{
  "model": "self-supervised image encoder",
  "dataset": "simulated telescope pictures of galaxies",
  "train_examples": 97500,
  "image_size": 48,
  "crop_scale_min": 0.3,
  "horizontal_flip": true,
  "color_jitter": 0.6,
  "method": "moco_v3",
  "arch": "efficientnet",
  "norm": "batchnorm",
  "activation": "relu6",
  "channel_attention": "eca",
  "depths": [2, 5, 5],
  "kernel_size": 3,
  "stem": "single",
  "expansion": 6,
  "widths": [32, 56, 96],
  "projector_hidden": 1024,
  "projector_out": 256,
  "projector_hidden_layers": 1,
  "temperature": 0.1,
  "target_momentum": 0.996,
  "init": "kaiming_normal",
  "residual_init": "none",
  "optimizer": "adamw",
  "lr": 0.0026,
  "beta1": 0.9,
  "beta2": 0.99,
  "eps": 1e-08,
  "grad_clip": 1.0,
  "steps": 5500,
  "batch_size": 128,
  "epochs": 7.2,
  "lr_schedule": "cosine",
  "final_lr_fraction": 0,
  "warmup_steps": 160,
  "weight_decay": 0.3
}
Rows from block 2, named by matrix and row number. Rows with one number belong to one channel. Each number is 200 + 20 x the weight over the matrix's rms, rounded and kept within 0 to 999. All counts start at 0.
# convs0: expand pointwise conv (model.blocks.2.convs.0.weight, 192x32x1x1), inputs 0-31
# convs1: depthwise 3x3 conv, stride 2 (model.blocks.2.convs.1.weight, 192x1x3x3), a 3x3 kernel
# convs2: project pointwise conv (model.blocks.2.convs.2.weight, 56x192x1x1, transposed), outputs 0-55
convs0.0,187,197,196,193,195,218,179,225,220,166,233,235,190,209,201,216,199,197,203,194,188,215,167,233,222,255,213,188,160,220,160,211
convs1.0,222,211,197,217,209,183,218,187,163
convs2.0,236,183,223,214,168,206,229,207,208,197,181,203,172,195,256,235,211,222,186,209,170,190,178,177,210,201,204,191,210,149,176,240,211,208,175,200,197,215,197,184,218,199,208,216,199,209,217,217,184,175,212,226,185,206,211,178
convs0.1,206,189,201,223,195,194,170,207,205,187,202,201,212,178,208,181,196,169,181,214,181,173,232,224,208,181,243,197,197,148,198,196
convs1.1,197,235,212,224,174,213,227,205,208
convs2.1,212,196,209,190,203,193,181,230,220,193,227,186,184,201,190,178,202,215,186,184,231,184,215,195,198,204,183,225,195,170,217,194,205,230,206,194,218,193,211,188,198,217,189,192,185,213,213,209,200,185,211,210,214,184,202,204
convs0.2,181,192,188,238,205,192,190,168,214,192,195,205,208,208,199,203,210,173,198,168,198,213,190,183,172,171,201,188,224,216,176,204
convs1.2,197,185,205,201,239,232,205,231,235
convs2.2,144,203,218,214,237,195,241,206,224,206,176,168,228,197,199,211,161,165,245,226,208,210,192,185,213,207,223,209,211,230,209,200,185,176,220,185,195,212,195,175,198,157,219,211,209,194,146,188,223,172,198,173,207,209,226,195
convs0.3,186,181,183,188,172,202,196,223,176,191,204,190,193,209,192,225,166,191,214,241,170,183,187,229,227,198,223,207,170,171,208,177
convs1.3,213,215,208,213,217,225,197,231,222
convs2.3,210,188,206,169,180,167,180,192,212,185,161,166,175,167,196,218,206,236,205,206,179,155,192,172,195,181,195,200,204,196,176,184,193,189,176,186,201,216,224,230,225,171,202,214,189,197,255,196,234,201,181,184,200,186,171,182
convs0.4,212,175,159,190,197,207,176,223,209,205,180,215,186,171,196,200,212,181,178,236,201,209,189,205,197,172,204,217,234,171,196,200
convs1.4,157,204,211,195,220,205,205,204,187
convs2.4,225,177,214,215,186,216,188,187,184,194,200,193,178,192,196,185,217,213,196,194,211,183,200,202,205,195,196,190,196,198,161,205,184,212,193,207,229,209,192,216,219,219,179,181,180,180,201,239,205,209,173,212,219,204,219,206
convs0.5,172,193,184,172,191,225,218,226,181,223,191,207,169,208,201,218,183,218,219,213,193,205,145,222,198,214,197,212,215,182,214,189
convs1.5,172,190,222,214,198,176,191,177,171
convs2.5,185,202,204,204,219,222,207,213,197,190,213,212,212,191,194,195,203,202,192,194,219,194,226,177,210,190,204,205,202,194,210,217,191,211,198,199,216,221,203,183,205,213,215,191,186,218,185,221,203,204,200,203,233,211,213,198
convs0.6,191,207,201,208,198,230,207,207,176,210,190,222,195,190,206,188,176,252,218,233,230,240,177,193,182,211,249,209,209,204,177,210
convs1.6,201,211,212,215,228,226,217,227,221
convs2.6,170,212,231,213,206,198,163,227,253,235,231,210,179,176,182,174,217,233,207,188,185,170,231,207,211,200,218,170,207,187,200,159,213,236,232,238,189,205,200,200,160,189,199,195,180,230,191,236,191,215,215,230,241,237,177,223
convs0.7,223,227,240,227,171,224,208,206,203,211,179,208,221,207,211,198,187,211,233,224,199,214,162,189,198,185,202,223,188,201,191,219
convs1.7,199,197,155,170,191,227,202,232,220
convs2.7,189,206,208,204,212,196,207,197,217,210,218,207,203,203,237,187,210,212,177,180,162,204,231,228,202,194,225,182,228,191,208,186,216,211,236,244,217,194,219,184,186,227,208,209,191,219,194,229,208,211,221,229,216,235,194,228
convs0.8,214,175,226,210,210,193,178,213,176,192,216,197,213,199,214,227,169,170,189,192,185,183,193,201,181,189,229,218,185,159,178,171
convs1.8,199,195,200,217,235,205,206,227,217
convs2.8,179,230,218,169,195,206,181,196,197,221,195,143,190,147,162,186,206,248,214,206,218,200,221,190,207,203,225,199,184,204,181,180,205,208,215,178,214,224,204,238,208,206,196,187,183,177,235,210,229,216,184,172,241,189,210,204
convs0.9,186,202,222,195,188,186,224,211,212,208,209,220,214,266,198,205,221,219,215,190,187,235,217,179,164,212,195,201,182,185,215,198
convs1.9,205,212,209,207,220,232,209,218,221
convs2.9,192,220,192,213,197,236,216,205,211,230,180,230,214,226,171,222,209,180,200,185,184,182,205,222,164,203,235,166,199,252,171,219,177,178,194,216,216,212,165,194,183,222,206,184,183,184,220,213,186,253,148,200,201,242,187,248
convs0.10,195,227,195,196,218,240,189,242,189,241,226,213,212,214,243,204,213,213,197,237,252,194,197,179,204,222,205,217,193,202,199,219
convs1.10,182,163,215,210,208,205,158,196,227
convs2.10,196,191,202,203,198,217,203,216,226,177,178,203,188,179,211,185,235,188,177,184,190,202,204,244,212,183,190,166,224,186,239,179,192,184,213,217,177,204,210,188,188,163,231,200,193,224,172,219,178,192,196,203,188,209,193,209
convs0.11,224,187,217,201,210,180,187,189,220,179,222,236,223,227,174,171,186,184,199,210,204,199,179,186,215,188,221,187,209,222,226,188
convs1.11,210,220,210,203,231,226,193,221,210
convs2.11,206,198,213,195,206,193,218,213,194,209,183,215,205,204,167,200,212,198,199,266,202,155,182,182,158,194,228,206,194,218,223,206,208,192,182,165,154,230,208,210,225,179,208,215,213,201,207,168,222,165,194,205,198,190,167,205
convs0.12,191,187,206,226,210,169,213,171,214,232,208,212,209,222,184,208,220,214,202,183,210,245,196,213,170,180,167,228,185,210,204,238
convs1.12,179,191,234,161,204,230,194,189,212
convs2.12,221,222,212,213,209,222,234,198,216,204,187,223,222,229,205,200,215,210,195,195,180,189,242,182,158,195,228,181,185,236,188,202,188,187,192,191,197,250,178,210,242,205,180,193,211,195,223,207,197,219,185,213,200,217,192,206
convs0.13,196,209,222,194,155,173,174,178,213,204,185,194,245,218,188,206,221,193,202,220,199,211,209,209,187,187,219,204,210,201,168,189
convs1.13,196,210,208,194,204,229,188,216,246
convs2.13,175,240,209,213,197,228,237,207,203,230,214,191,230,194,191,205,180,184,210,220,179,192,196,217,203,256,272,186,200,220,209,222,230,198,199,189,205,202,189,192,164,209,220,184,202,210,196,192,202,189,191,221,225,211,199,213
convs0.14,202,218,226,218,193,181,205,174,222,232,211,186,207,253,206,178,202,222,233,201,200,203,203,192,209,224,185,178,177,201,202,198
convs1.14,206,194,207,206,163,155,196,183,166
convs2.14,266,173,151,220,169,179,175,205,171,194,208,203,199,186,223,218,218,211,165,224,174,221,155,218,197,185,194,210,232,163,219,222,203,161,202,196,184,168,221,199,198,179,244,232,202,201,188,187,157,174,207,178,178,185,188,202
convs0.15,235,219,202,170,205,209,235,156,215,174,219,199,205,187,176,201,202,173,225,175,178,183,204,199,197,200,208,206,190,216,171,168
convs1.15,218,209,174,185,189,231,207,216,184
convs2.15,210,213,202,211,224,199,202,216,203,195,227,187,187,194,203,172,197,193,191,199,211,186,213,200,217,199,204,206,188,168,222,198,206,235,204,217,232,201,201,217,190,214,219,188,170,214,202,183,204,192,231,217,205,177,221,204
convs0.16,185,205,198,241,205,199,206,200,236,209,207,156,195,227,179,149,209,204,183,198,201,231,200,185,216,207,185,202,181,226,204,209
convs1.16,197,215,177,178,208,223,211,170,213
convs2.16,192,199,205,232,192,205,185,219,201,239,227,194,164,202,191,162,230,239,200,191,228,210,206,184,180,211,193,199,173,187,178,195,204,235,228,213,216,205,211,207,206,194,172,194,196,195,216,253,204,198,190,210,244,204,192,216
convs0.17,188,166,196,194,212,228,239,209,213,226,199,220,186,220,227,189,191,179,205,207,190,201,160,210,214,180,195,168,195,178,189,196
convs1.17,199,193,196,188,197,210,202,227,227
convs2.17,173,185,202,192,192,154,168,193,207,184,199,211,192,187,166,203,212,207,210,169,230,198,199,206,181,176,171,219,227,214,204,192,182,202,206,234,183,193,233,196,235,167,219,240,218,188,191,203,196,210,201,193,197,177,169,190
convs0.18,200,183,264,176,192,205,200,198,213,180,225,202,210,179,222,218,201,210,211,206,221,246,221,195,239,209,201,176,203,216,190,211
convs1.18,205,199,217,213,227,215,224,214,201
convs2.18,218,214,177,181,185,229,194,184,200,187,183,209,165,191,207,212,215,205,185,244,186,187,200,178,193,179,201,191,194,180,202,218,194,196,163,187,173,215,213,219,208,182,228,179,194,202,231,196,179,195,197,190,194,208,205,192
convs0.19,205,259,220,208,192,210,216,200,190,212,217,192,215,213,221,184,220,181,223,205,226,216,203,189,185,238,216,167,183,212,212,181
convs1.19,197,202,192,220,230,172,215,210,167
convs2.19,194,215,181,217,214,177,191,187,205,205,219,233,179,198,193,163,204,199,174,172,206,237,230,206,183,193,183,182,193,187,177,187,185,214,215,250,229,192,203,221,185,213,197,181,202,224,207,212,188,244,202,194,231,217,209,215
convs0.20,214,160,164,207,209,182,199,216,194,168,164,201,198,199,194,164,219,206,172,196,199,190,203,243,234,193,203,250,170,195,190,181
convs1.20,181,233,191,186,218,166,211,195,202
convs2.20,202,203,213,232,194,188,203,228,213,207,213,188,202,200,206,200,205,216,205,192,204,195,199,193,196,212,197,202,179,202,171,191,194,232,206,209,210,212,196,197,192,209,184,190,203,195,211,229,181,201,184,221,203,198,195,195
convs0.21,168,193,207,214,208,180,206,202,217,214,180,204,179,256,157,185,177,203,215,181,193,218,228,195,175,203,191,199,186,193,213,221
convs1.21,207,213,195,220,227,198,213,210,201
convs2.21,216,196,207,185,215,213,223,188,189,186,180,220,202,192,194,206,183,200,187,183,192,187,177,203,158,209,201,203,191,252,176,194,194,191,184,204,212,230,154,179,232,195,182,199,204,198,194,152,210,193,205,193,172,207,206,183
convs0.22,162,196,191,220,221,205,170,207,216,232,224,179,206,204,199,149,229,231,200,187,205,218,195,200,207,218,196,180,197,236,228,213
convs1.22,173,155,174,190,184,180,193,191,178
convs2.22,203,198,182,220,172,202,221,186,179,212,223,181,223,203,199,209,196,214,184,240,169,194,192,211,205,190,229,194,245,162,211,188,226,199,175,187,173,178,205,193,151,194,217,211,206,228,205,210,201,179,211,220,185,210,199,213
convs0.23,223,200,224,175,201,204,224,191,204,211,178,198,202,227,171,191,183,205,203,182,151,186,223,160,169,206,187,146,205,203,214,215
convs1.23,189,219,189,205,207,186,207,175,220
convs2.23,174,208,204,240,168,195,206,241,203,233,224,173,171,213,198,173,217,235,209,185,226,229,219,178,199,199,193,200,178,191,189,208,183,212,212,195,192,189,205,198,195,212,197,221,214,194,209,249,208,195,172,196,240,189,193,216
convs0.24,172,196,197,206,209,200,170,198,202,157,220,195,196,200,211,188,153,180,187,191,166,175,211,243,197,211,225,198,165,192,190,194
convs1.24,213,196,204,209,228,208,176,160,198
convs2.24,202,219,229,191,213,189,201,201,225,198,192,187,200,210,188,208,200,198,196,187,191,184,200,189,210,205,192,223,184,195,188,195,215,200,202,210,232,191,201,198,210,195,205,186,180,194,207,206,209,179,209,215,229,201,207,202
convs0.25,208,199,221,189,213,251,228,253,219,208,182,204,188,183,207,210,180,188,186,249,209,184,185,185,213,206,187,199,196,175,195,196
convs1.25,215,211,206,215,231,225,210,230,218
convs2.25,174,145,208,195,167,154,158,187,202,215,184,178,188,157,208,184,225,259,183,222,184,194,223,213,212,171,231,207,254,194,185,163,170,200,231,179,162,194,195,159,169,126,168,236,213,240,164,229,168,179,230,193,200,240,156,166
convs0.26,191,200,240,225,209,217,230,183,203,231,201,176,185,215,181,209,162,195,176,171,163,239,170,177,198,202,183,209,201,215,207,178
convs1.26,192,221,184,226,163,214,208,183,213
convs2.26,195,191,184,247,184,181,190,215,192,218,204,188,185,218,223,187,187,222,221,197,214,212,207,174,199,216,223,200,197,179,165,205,174,237,203,214,206,182,192,173,164,211,175,207,223,214,183,214,209,206,215,227,237,196,191,194
convs0.27,208,194,248,207,171,193,196,197,244,184,207,221,177,201,201,195,194,211,203,250,223,183,227,186,209,203,202,224,187,206,203,210
convs1.27,210,201,200,204,225,220,212,232,211
convs2.27,192,216,143,219,182,221,216,215,194,208,181,220,195,215,169,187,187,205,177,229,178,177,210,184,175,221,239,185,232,193,221,182,190,222,178,182,184,246,194,195,172,219,208,181,187,239,199,185,180,219,200,227,210,243,182,202
convs0.28,223,190,222,215,226,185,211,211,215,223,213,193,208,196,211,230,222,184,197,204,218,212,228,142,210,201,222,220,209,198,215,174
convs1.28,184,189,181,215,189,164,213,188,187
convs2.28,208,220,216,217,193,228,226,186,185,186,210,220,218,230,179,188,205,182,205,202,198,228,165,220,209,221,195,214,199,186,209,202,196,198,184,193,217,194,183,198,216,218,161,187,212,199,184,180,181,201,236,183,155,191,234,154